config.toml
model = "contrastive image-text model"
horizontal_flip = true
encoder_norm = "batchnorm"
encoder_kernel_size = 5
encoder_expansion = 4
text_encoder_activation = "quick_gelu"
text_encoder_bias = "all"
orthogonalizer = "newton_schulz_5"
adamw_lr_other_params = 0.0021
epochs = 67.8
lr_schedule = "wsd"
Rows from block 4 of the text encoder of a small contrastive image-text model, named by matrix and row number. Rows with one number belong to one neuron. Each number is 200 + 20 x the weight over its row's rms, rounded and kept within 0 to 999. All counts start at 0. After the name is the row's rms in percent of the matrix's.
After each neuron's rows are labels from the 100 texts, of 14976, where the neuron reaches its highest value: "fires on" is the input token at the peak. Only what is clearly more common there than usual is listed. The data: rendered landscapes of hills, water and sky.
# fc1: MLP up (text_encoder.blocks.4.mlp.fc1.weight, 1152x192), inputs 0-95
# fc2: MLP down (text_encoder.blocks.4.mlp.fc2.weight, 192x1152, transposed), outputs 0-95

fc1.314,045,214,204,209,200,196,201,175,213,207,182,184,208,186,221,240,207,154,223,222,180,216,220,220,188,208,195,182,206,202,201,218,214,207,178,192,229,190,143,181,199,220,181,201,193,193,183,164,182,215,180,220,236,181,201,205,195,197,208,195,211,192,187,194,206,197,194,212,173,200,223,186,219,226,167,157,192,147,166,209,207,205,208,209,165,195,211,205,194,207,197,180,171,199,165,203,217
fc2.314,021,178,201,193,193,189,200,224,169,189,208,207,194,194,169,175,201,216,167,179,206,196,165,182,193,186,202,213,188,199,192,177,214,201,217,207,177,216,247,193,221,176,235,194,184,204,222,235,199,205,221,186,149,227,186,199,208,215,195,207,182,213,216,190,187,201,206,190,205,201,178,230,181,197,219,227,201,258,231,194,190,188,173,184,212,217,181,223,212,201,199,200,214,209,242,199,181
fires on: "dark"

fc1.457,104,165,200,220,201,210,191,203,181,240,216,173,170,174,209,206,188,187,199,180,214,202,211,220,263,195,192,213,197,193,172,211,209,195,189,203,201,180,193,228,186,194,191,198,197,194,233,164,214,183,198,219,185,183,175,180,170,206,186,185,183,185,160,201,208,196,191,249,219,209,167,199,250,216,207,225,179,239,190,183,188,178,197,229,174,211,216,207,211,219,200,183,200,194,193,211,226
fc2.457,107,178,183,201,197,212,185,198,202,231,191,204,214,179,199,224,190,226,191,191,224,190,203,205,241,189,186,206,186,205,179,122,192,218,206,224,195,183,207,207,207,190,200,216,222,211,203,158,229,196,208,199,203,201,185,177,186,209,173,189,232,180,176,186,212,216,193,183,211,200,194,213,263,198,214,242,160,215,143,180,181,196,187,208,176,193,206,183,219,247,195,222,199,222,217,234,222
fires on: "<end>"; "overcast"

fc1.742,041,200,216,191,202,198,208,225,192,193,142,229,216,196,189,176,205,227,195,188,214,192,193,188,156,195,203,220,198,218,199,202,196,181,187,180,195,211,219,175,204,198,207,203,224,202,201,225,205,200,231,211,192,194,213,211,194,205,185,216,246,178,202,207,196,211,228,118,196,206,196,229,208,178,199,198,218,193,206,177,186,190,192,182,188,187,206,205,225,202,212,221,217,205,214,199,216
fc2.742,018,192,188,210,197,195,188,206,203,192,229,155,183,207,218,215,190,143,212,215,186,209,209,221,222,176,179,186,203,172,193,174,205,230,216,208,208,191,181,208,214,205,189,196,168,190,225,193,200,188,180,195,201,207,189,201,213,197,222,176,164,220,193,192,201,182,188,255,209,217,199,171,201,221,191,202,201,199,213,214,213,204,191,218,200,220,193,193,181,204,194,187,165,189,211,206,190
fires on: "hills"

fc1.21,049,198,195,190,199,231,194,211,189,185,201,211,204,214,186,162,199,259,193,193,217,186,204,195,170,180,214,230,203,190,220,184,189,195,198,190,191,192,237,217,245,185,200,198,203,198,202,232,209,206,224,164,185,215,194,189,194,194,181,209,242,221,212,217,197,194,213,210,212,186,175,224,184,193,228,245,221,237,219,198,187,203,196,185,218,197,199,198,195,190,213,245,201,204,210,189,163
fc2.21,023,222,207,200,209,190,203,205,232,222,200,203,188,217,220,227,208,161,214,214,184,195,225,203,258,243,187,170,213,215,188,196,181,193,196,191,204,171,173,201,137,225,186,198,217,203,209,181,191,188,192,227,226,187,198,201,203,194,213,197,169,173,191,202,205,199,195,185,205,188,222,158,225,202,193,159,187,155,198,188,211,215,227,220,207,193,216,188,201,197,201,172,196,170,179,199,241
fires on: "<end>"

fc1.15,169,200,188,200,196,197,190,180,222,208,262,196,256,213,235,220,206,174,208,198,181,189,221,204,202,220,193,199,208,210,183,249,195,229,183,212,189,186,205,212,230,192,166,190,230,206,197,212,199,175,203,195,176,201,194,200,200,195,222,191,155,173,154,195,206,205,170,184,205,213,205,192,225,204,193,184,218,216,155,232,212,247,207,195,241,213,204,197,185,163,193,177,207,200,239,208,165
fc2.15,220,204,219,200,204,211,204,217,185,191,172,221,158,195,184,168,192,202,192,202,220,200,186,205,183,196,199,187,188,200,218,127,213,189,222,213,211,209,190,185,157,209,239,215,174,205,217,193,206,216,195,217,219,217,205,212,212,205,189,202,215,215,234,204,196,189,260,197,186,185,203,186,186,201,184,160,189,166,187,185,189,163,204,220,173,200,202,191,215,239,214,181,187,207,188,182,268
fires on: "at"

fc1.191,101,187,194,203,203,196,185,201,175,200,211,193,197,198,184,217,209,143,191,208,224,180,186,185,286,196,188,200,195,208,190,251,195,213,212,219,191,143,158,190,199,187,206,220,215,197,197,176,217,228,216,198,213,177,218,211,193,194,196,194,213,179,189,191,212,225,187,173,210,214,204,261,224,195,208,212,179,222,175,196,208,202,199,184,177,205,206,219,217,217,172,214,199,210,206,226,222
fc2.191,072,192,175,201,215,218,189,215,204,215,177,164,191,201,217,209,197,185,192,199,194,186,223,200,236,221,200,192,186,204,185,140,191,229,204,184,202,231,193,200,204,187,206,234,187,183,211,201,214,180,211,211,186,233,184,200,187,221,177,199,182,212,174,214,218,202,181,154,216,176,202,173,247,217,209,188,202,206,167,198,188,218,198,205,223,212,211,216,185,203,220,160,187,166,208,197,178
fires on: "<end>"

fc1.735,037,227,189,216,199,181,211,192,191,210,176,163,191,184,205,230,215,162,223,221,201,218,213,211,215,216,220,209,211,229,200,228,222,197,181,179,224,161,147,199,202,219,180,201,183,177,182,192,208,229,189,217,233,180,217,206,206,193,214,208,177,191,198,202,210,213,205,199,170,205,206,194,201,222,190,156,185,164,157,212,214,198,202,216,145,213,205,204,201,193,192,231,156,206,141,200,178
fc2.735,016,179,224,192,196,207,197,223,197,196,211,238,216,203,190,178,186,206,173,193,188,189,203,192,168,186,185,193,189,176,181,167,195,214,221,211,185,251,238,176,227,177,263,194,209,214,215,214,182,192,201,191,149,203,173,185,191,228,188,197,213,211,195,186,201,189,203,205,219,196,197,202,193,192,187,244,194,243,238,188,194,201,178,179,239,201,188,210,201,206,206,149,222,219,263,209,233
fires on: "hills"

fc1.187,073,156,213,207,198,237,195,218,196,216,203,199,205,188,187,226,177,191,188,203,224,199,196,213,251,184,179,201,190,198,193,223,191,201,194,210,208,181,193,209,212,202,197,200,215,211,199,151,206,206,199,186,196,211,173,195,165,207,168,199,211,178,192,219,208,227,187,176,213,218,190,237,245,198,241,234,184,202,185,175,174,193,168,180,181,179,206,191,221,244,201,227,204,205,192,239,206
fc2.187,093,183,182,201,218,215,186,203,207,229,188,191,208,187,208,223,193,212,189,191,221,192,211,208,239,194,189,202,183,206,179,130,189,220,208,235,199,196,197,208,207,191,197,226,215,206,212,165,229,193,208,205,201,215,181,180,185,216,166,194,216,183,167,193,213,213,187,185,226,199,195,202,269,206,217,225,173,212,142,187,179,204,188,206,188,199,210,189,214,239,202,222,195,196,219,213,187
fires on: "<end>"

fc1.509,087,203,189,192,203,203,201,208,198,197,231,242,205,207,189,170,187,246,186,173,189,196,198,190,164,189,196,193,193,204,188,158,184,200,201,209,187,221,250,196,199,188,218,207,217,198,209,218,159,184,220,188,185,186,194,188,200,208,190,199,294,190,196,196,196,198,217,156,231,184,193,203,219,186,205,222,225,223,241,187,188,196,187,189,224,193,193,204,210,195,207,198,246,199,237,197,251
fc2.509,042,208,203,209,203,215,204,183,202,202,165,157,187,200,212,215,192,140,213,222,208,209,201,209,241,197,206,220,202,201,211,234,212,194,184,211,227,179,172,225,195,221,170,212,183,187,184,170,217,210,187,206,237,210,208,206,194,187,207,201,107,214,191,220,199,200,198,243,177,220,201,189,198,212,212,185,200,172,177,207,213,199,211,215,177,202,216,206,192,202,192,212,158,165,154,198,141
fires on: "hills"

fc1.521,165,179,169,197,201,225,205,192,194,191,216,188,191,203,203,188,202,196,197,201,206,181,210,196,245,204,199,208,194,219,220,214,231,190,210,166,200,232,169,181,191,211,208,207,192,215,222,187,184,197,209,222,183,220,195,210,195,195,212,188,215,200,212,181,200,199,205,168,218,195,207,200,226,223,195,194,203,238,218,200,201,200,193,195,225,204,183,222,203,207,205,188,226,205,177,187,285
fc2.521,241,201,186,201,198,196,201,209,196,197,230,191,192,193,202,192,199,198,202,192,194,199,203,198,214,204,198,209,201,205,199,219,202,202,192,224,198,203,197,201,191,197,203,201,195,196,192,205,192,194,202,202,197,222,200,199,198,197,207,203,226,202,192,197,199,195,221,185,212,193,197,198,194,202,197,205,203,212,237,201,205,199,204,198,208,201,199,205,195,194,200,185,205,196,191,192,339
fires on: "dark"

fc1.634,017,203,195,196,197,217,208,210,177,183,157,225,201,190,192,178,205,230,199,192,200,203,209,194,162,157,202,232,195,219,209,198,202,169,191,180,198,218,224,186,195,203,214,198,206,192,211,222,195,195,231,209,203,210,213,221,188,203,179,214,252,194,195,205,197,203,232,129,190,205,210,228,204,179,212,192,222,190,199,175,185,188,188,188,181,183,202,206,231,202,215,231,224,213,194,201,198
fc2.634,008,200,202,211,205,193,177,213,187,207,211,180,187,216,222,221,204,132,211,210,202,221,202,218,210,170,193,166,199,168,180,175,200,232,236,213,200,207,176,198,211,197,210,195,159,176,223,204,192,195,171,214,196,194,192,223,216,206,216,178,163,226,194,199,206,184,195,240,219,210,209,162,204,204,194,211,214,209,220,214,209,216,205,217,202,224,203,192,198,191,201,182,146,171,216,201,223
fires on: "hills"

fc1.37,062,216,178,191,205,212,201,179,193,197,218,200,202,210,190,200,211,231,209,187,190,204,211,192,155,202,217,226,198,213,205,169,187,202,184,175,198,198,217,202,216,199,191,195,200,191,187,203,132,207,218,193,214,202,200,207,190,204,188,206,316,213,199,205,200,205,213,150,205,180,201,214,233,195,183,196,210,181,208,204,193,189,193,184,191,179,215,202,199,182,201,180,220,204,191,202,268
fc2.37,031,195,224,208,189,201,201,227,198,202,155,190,188,193,200,185,184,134,199,225,204,200,204,208,236,208,195,199,202,199,200,219,214,191,195,218,218,178,183,207,191,212,188,217,197,191,214,192,231,208,204,205,200,195,203,187,204,194,218,194,79,194,189,199,196,203,211,231,182,215,192,197,198,208,222,213,198,205,206,189,209,202,200,213,192,216,199,216,195,222,201,224,169,173,201,197,139
fires on: "hills"

fc1.665,051,190,227,198,203,200,202,208,207,203,131,188,193,209,187,196,188,156,198,191,234,206,190,194,188,209,201,252,204,194,208,216,193,199,220,244,191,218,187,159,192,204,217,203,194,218,206,196,253,207,191,199,193,213,194,204,212,206,183,206,127,189,220,182,197,196,213,199,196,221,181,218,208,205,205,228,205,212,193,197,193,190,205,202,201,198,200,202,200,203,182,236,202,200,216,191,235
fc2.665,024,194,173,201,214,199,197,179,209,179,267,217,211,189,208,216,194,265,205,199,170,208,199,211,203,195,200,132,194,180,201,199,213,207,188,185,216,192,220,216,219,190,182,208,208,209,193,207,175,180,214,203,214,204,198,197,212,216,201,180,261,213,194,199,202,197,192,188,211,214,211,177,190,191,188,186,211,191,212,216,207,201,186,197,189,203,196,211,205,209,207,154,206,211,206,213,176
fires on: "at"

fc1.732,027,188,233,203,198,198,211,273,187,203,158,214,191,203,185,168,189,170,192,184,217,198,175,198,166,205,201,238,195,208,197,183,202,181,224,182,192,204,202,155,184,209,212,199,214,198,219,220,238,200,217,203,184,189,203,198,209,202,174,209,196,172,217,196,197,208,226,131,211,166,176,227,214,189,206,231,198,221,212,167,191,185,191,202,209,200,207,201,218,207,198,234,217,202,248,183,228
fc2.732,012,198,177,205,212,203,211,125,195,192,230,172,215,201,211,217,195,220,221,207,199,228,226,217,210,157,184,193,211,178,205,197,212,220,183,210,220,202,204,222,235,201,181,203,187,205,172,200,165,206,192,201,225,213,211,218,190,215,205,195,212,221,172,227,205,199,192,255,200,256,239,184,187,209,205,170,218,174,177,224,208,204,195,203,194,205,195,197,182,204,204,137,167,203,173,219,165
fires on: "<end>"

fc1.544,083,155,207,201,202,231,199,200,204,217,209,215,208,186,186,222,173,204,171,195,221,182,202,213,245,202,167,211,183,202,195,189,189,180,203,224,200,185,198,221,190,190,195,192,227,211,202,169,203,192,201,197,181,212,173,182,170,204,163,202,214,169,173,218,207,211,192,210,216,216,193,219,237,193,231,233,177,201,214,162,165,197,179,187,194,179,207,194,214,237,205,231,220,201,195,229,203
fc2.544,094,177,180,201,185,214,186,205,205,225,187,194,208,181,207,225,192,213,188,188,221,191,208,206,247,193,184,214,185,208,181,134,188,222,208,224,200,193,200,210,207,190,199,218,213,204,207,169,227,193,208,206,204,219,181,182,185,212,165,200,211,174,169,193,214,212,193,175,223,201,193,218,260,205,213,238,173,214,136,184,176,202,187,205,185,197,209,188,215,241,202,219,190,196,219,219,186
fires on: "<end>"